Weights of a small image captioner: encoder patch size [8, 8].
Rows from block 7 of the image encoder of a small image captioner, named by matrix and row number. Rows with one number within an expert belong to one neuron, the router's apart. Each number is 500 + 25 x the weight over its row's rms, rounded and kept within 0 to 999. All counts start at 0. Numbers have three digits each. After the name is the row's rms in percent of the matrix's.
Before each expert's rows are labels from the 100 images, of 14976, where the router gives the expert most weight on average: "strongest on" is what is common among them. Only what is clearly more common there than usual is listed. The data: rendered made-up planets. In brackets: how many of the 100.
# router: slot weights (encoder.blocks.7.mlp.router.weight, 8x128, trained with AdamW), inputs 0-127
# up: expert up (encoder.blocks.7.mlp.up, 8x64x128), inputs 0-127
# down: expert down (encoder.blocks.7.mlp.down, 8x128x64, transposed), outputs 0-127

# expert 6
strongest on: rings (73); cracked ice world (43)
router.6 101:472474465502464479513484501466540529482486487502499512481515540492490466526528460469489529540484523502454494476508481503525530530517530474500533504489479541517470490472474474477464494480486499472489527478489517473471506518509527473488543521491533457488500520490476462471520530539510428519478532478508470455515507531464474459520506488539473507468479527493496463500518515463492500498535
up.19 086:555495482491487501511481548465509482486481503492506554540535482523535539506490477460543499535567475503497499504484527517513466461487518461456513465522446398527496482466491486495471481506480507491534499514519486501514475515527506552457501496497521492493495494470486492491510531490499509531519517483509513518528480524520526523522513502517514507481500466484483475479492462499478518517500
down.19 084:481542511477522510453520469490516541533495499527512482473493500488516481508509520515517497456467486479527469493521523476474549525524489502535501540521510509507536499492549496486548467497539479515478525488518553500530535506477510467483521505482481522521519569518535548493495459504509472491461486509470474506474507528459490500452530516488509445510541498516517502514501530489516476534486
up.20 089:530506528532504528476542469507482498528488491527457506483480524515501505527569443500473535487486520506495511539529534473489449484576494502479530476467512497507540507519503511512506470518498496552495512458497521513508511486494519525504470510522537506518534464483507511512548490501498502458483512504489525492477547527486467532529464506513486503478504504529495450500463542479494533515481
down.20 096:467466506480506522540486524469500489494484546494483537492556506498534483498472534518521511477505491502485457475473465514503550525466503519490487494515481510537492502484509455512479505498503490475548499490524483500524521545495496539462522497478487521517502501490463511511451514488478467528546450520509462533519500512501487521467490487452548520495505568457469509483510471511447489478490
up.21 102:475480468485485532484492468535497493503532470508521498480538451519503515507504486525469504495509514511519515471514512483503501466510488529464509489466478495467500512486507459482528480527491518485508480481489510511515497526483508511506497506518516488466529542510535534536489488444512508449515441464490534475506478517555503542501497493477524486544457555515523476510566494446510556525518
down.21 101:487518498477515450515473505454503509484488507468466528450529503480477500484484501472535505491486496493471506532514518476505507537488495536496524446510512497551478471479432512503506537511512503499516524452530519523483498460492494477492517518484501508505520474488462488444502512521497522499463517500496445496509476484510521460514525502470510493508535446470494471467421494548501470505485

# expert 3
strongest on: glowing rim (88); full (85); ocean world (63); kind: cracked ice world (35)
router.3 083:498532506463459475478510499472521529514530535486514510498523506464520522494510501468502506512508461534489465482497511508496532554529526529521493481484520493530509504474533455496520499480500518445545490520534523490498483523520508471499470547547516484513486484474507505549513520511492506513478527491491491531535546542491456529506554455543499468538482491472492503451492489461478518539504
up.19 103:520471509488515554471503482505466490508509531478478495525478508501491461497442470537517547471490502457465478526513467513477475562480500463469456534525497481495492501490509529505470489508566526496502498506489524502531498520481538505523475534502454450471495538478490525519527478512517504493506498509525533484519459497486497463576516475501483524504507479469498480527497475512493472516497
down.19 101:518527481492475466504464527496525504499466503541526520484506486516482491492508489488491487526525524510535508486491518514493510501543516533534525458503512536500512497522468521516501505464482489482491516447482475500484504502525494502495521462501578527524547480546514498477475522504472498519529540481538491531494559446537463562470475505492520479501503525556546529522485522516518511496506
up.20 123:494497475482479491484507522530577486478511496514531492488472487503510509511510505503529507467496502507472527549475471489488465520456476458500512532509500511451544507507524505459492488509508500539528514509456506527475526486495479435524490530492484514465516498512496544505505483488520501507469528498540503543487470455544537533502488508499523528534519484507475520487464520557506463482557
down.20 120:502542491505540521489561481482475499474503499513516518496475499454483457479472460495437503506513503511492526482533531497487493452508536540501471466442522529553521465493489514512560527518483485527456473527487495497521502542519480562497468478511511476506480484496526504478494476496505534499513509524480491470492500504505463519512470477522469527478479481487489540518511505501478539528474
up.21 106:476435504523481504515471515509501495515503456496531496518463477521520455479484498493479485481484513468459447532490531488466485510445492479494500504536485569489503519537488488494492550512526464436506513472511514520538462470519518466465539461519467512519517476522487511496528500492523503515470477500534503532508488527469509496510517476497490484513534520527501455549484521496497489528494
down.21 112:504534516460533508466498534516489499471512511546492514485507509478519528513490500537462519512493476516527551512513488533535508566514506485464488508477537501504510488475512534504506436501479543507521453514508500459509502534486518481573499487517573491505450506516481480524477498501508506487489517497469512474501506462520467506497463501456489495503466493488520556481490507525457483490495

# expert 7
strongest on: crescent (100); lava world (71); moons: zero (60)
router.7 123:516476514545494473555504492476475480470487474481472526513473495509477532490467502518474462461489501476529549491502514534467490467534505483514522465466496466549504505505479532491520495535522474514481508520491516519497506515501497512473455449448513520471486513477485535469477472514480470499501511527495489500524476519494522468485472526507544472455486495443459544533544512482533509493494
up.19 103:537491505482512456499509497533482511484535491565554518515493481545523454489524485480507510513499450522506556547504535469485508491528508477536462490474537491487483487482513510522540480507494500471484494538454442491505474485510533522490487491490491501490505491537479472490473480510548510444513455464487527491510484479532489495507486527501485497487481510464495480530475496498510551520456
down.19 099:483493495504478531475519523489485475490477480441430482531514498479467530494510492534488509463524511459488474479483475550531521501458511501461496496511506526525510492488509485500463530507517487527524518518504562516515534496481466470526508486522479509513528505498527526519519493502474464573492561543512504506496505538481496520496533491493503515478538471529490505484505517485475440464532
up.20 075:543493494500501486489542537502520457479465528564498457518473522509501508482453485490523511505482522481492513531506468506518519529496518481528461551458533499466470504517500508531543564489483534455517488520483473502493525501478522478522541469467477555529534469547522496508483504506529505483494474496499540524475488483480470480478535509472492498537495509472487491536500523509524506496480
down.20 084:485474510524505541471502498479491531498551452444480540489532476525516524492533543507479506504502475480499510466478545516429527491530472513526501481498472484510525478454491484472471465517503475571476513495494540473499528506517490527512449495522529480471468517487510520494497503500465470548483526539497479497506487504537494508488524464543490517467509503519519491492501489491494502515546
up.21 102:547491483530512464512507480492494487472503485523509467510485511472479480477536487498499485531497495509480494491515461500499494506512478453484543470514518483523464492475483496541458475526460474492510517478483537498529438488489551535528494545535527511527477531511479463494496533564498499489528478505456524503540498537446509531486525522491508495484501546515484445519511503517479537497470
down.21 094:491477476458467532519475524536500539529495496473501525503505472502521510508481488533509519483491540523509515496459541492502532485464537539500480502476526529495522496548516489474529523504520502492488462527526494500459534481528497452478509456483460475522532490483545506506521492461550499513467487489552500518475508467532495511527472482500494511494513441500486575468523514484495473504521